From a checkpoint of a small spectrogram enhancement model.
Training: adamw at rate 0.0035, 40000 steps, batches of 64.
Rows from block 9 of a small spectrogram enhancement model, named by matrix and row number. Each number is 500 + 40 x the weight over its row's rms, rounded and kept within 0 to 999. All counts start at 0. Numbers have three digits each.
After each channel's rows are labels from the 100 clips, of 14976, where the channel reaches its highest value: "peak in band" is the frequency band that holds the peak; "top examples" is what is common among them. Only what is clearly more common there than usual is listed. The data: babble in 24 made-up languages, each with its own sounds, syllables and stress or tones, from a formant synthesiser.
# conv: 3x3 conv (model.decb.0.1.conv.weight, 192x192x3x3, each kernel summed), inputs 64-127

conv.58:543546544548527549544536543544543551544543543542544453540445543545486543545446543543545532543493545545544551543542522547545443547545547544493544544544544543544546495548546547544449545551546546
peak in band: 4000 to 8000 Hz
top examples: white noise

conv.175:539543540543524544543533539538538543540540539537540436537414539542482541543415538538542531541495543542542542539539516545544411544543545541495541541539541538541546499545545546540432545542545545
peak in band: 4000 to 8000 Hz
top examples: white noise

conv.137:484487485490478490481478486471488492484485483488486510471499484486469482485500488482488473484506486487485482486486493487483500490485482484518485481470485487485482444492486484483489485481481483
peak in band: 250 to 500 Hz
top examples: white noise

conv.134:478482476482475484478475477472477487482477476479479514471505476476462479480506478479480477478496478477473484480476485484480505482481476478501478479473476479473482451488482483479488481483480477
peak in band: 250 to 500 Hz
top examples: white noise

conv.105:474476473480484483473481473478474480476472472473471513478509473473471474475511473474474478470485473472470477472471487478474507477473473472502473472473471473470476487477476476473493474480471471
peak in band: 250 to 500 Hz
top examples: white noise

conv.166:536539536540531542538540535543535543536535535533536421543398534538473536538401535534537539536491538538538542535535518542540395541539542537484537537542537535537542506542541542537418540544541541
peak in band: 4000 to 8000 Hz
top examples: white noise

conv.135:480486484484475484479475481469480485481479482479481513472503481484465481482505483482479475481496481478482481482481485484480500487478485482503482480474483481480482465481477485479488479483481484
peak in band: 250 to 500 Hz
top examples: white noise

conv.52:537529533539541542531548536548533547531531536535534482547470535529569531534470533536530547530544529530527537530532523530527465530527524528608529529546529536530530472529528533536464529545525530
peak in band: 0 to 250 Hz
top examples: white noise

conv.138:483483483488495489481494485489485489483480482484482504489499485482431485484501483485483497482468482484480492483481487487482497482481482483407482478490482483481482535488481486483493482489481481
peak in band: 1000 to 2000 Hz
top examples: white noise

conv.187:531530530542532542534546530553530537529530529533531477542468531526468534534471537531533542529485530532535544531527509533531473529536533527419532530545531530526533514540533535531480533543528527
peak in band: 0 to 250 Hz
top examples: white noise

conv.9:539543539543525545543534539539537544539539538536540433538409537542485540542411538537542533540494542542542542537537516545544406545544546540499541540539541537540546500545545546539429545542546546
peak in band: 4000 to 8000 Hz
top examples: white noise

conv.64:505501504499471498505472506483504494507507509506507363479314506504386506505319509506502469506442504505507490507507469497506309495504504506410508506478506507507507476499504501505365507487507503
peak in band: 500 to 1000 Hz
top examples: white noise

conv.125:471475474476476476472472470472472479473471470472473512474512470473469471472510470472472480470488471470470479474475487474472506476469474470497471473478471473472472478477473476472495469481472475
peak in band: 250 to 500 Hz
top examples: white noise

conv.118:465459464456458454458455463451468455466465464468463525452525465461510463462526464469459454463477463458460459466467457456461524459457460465550466467454463471462458482454459458466509460455457458
peak in band: 500 to 1000 Hz
top examples: white noise

conv.53:532532530536548533533562533555536539537533533535531474554467534533534534537463536535529552526521529527525536529532528525531464539528535529525533530553527536529527479528529540531466528542533534
peak in band: 0 to 250 Hz
top examples: white noise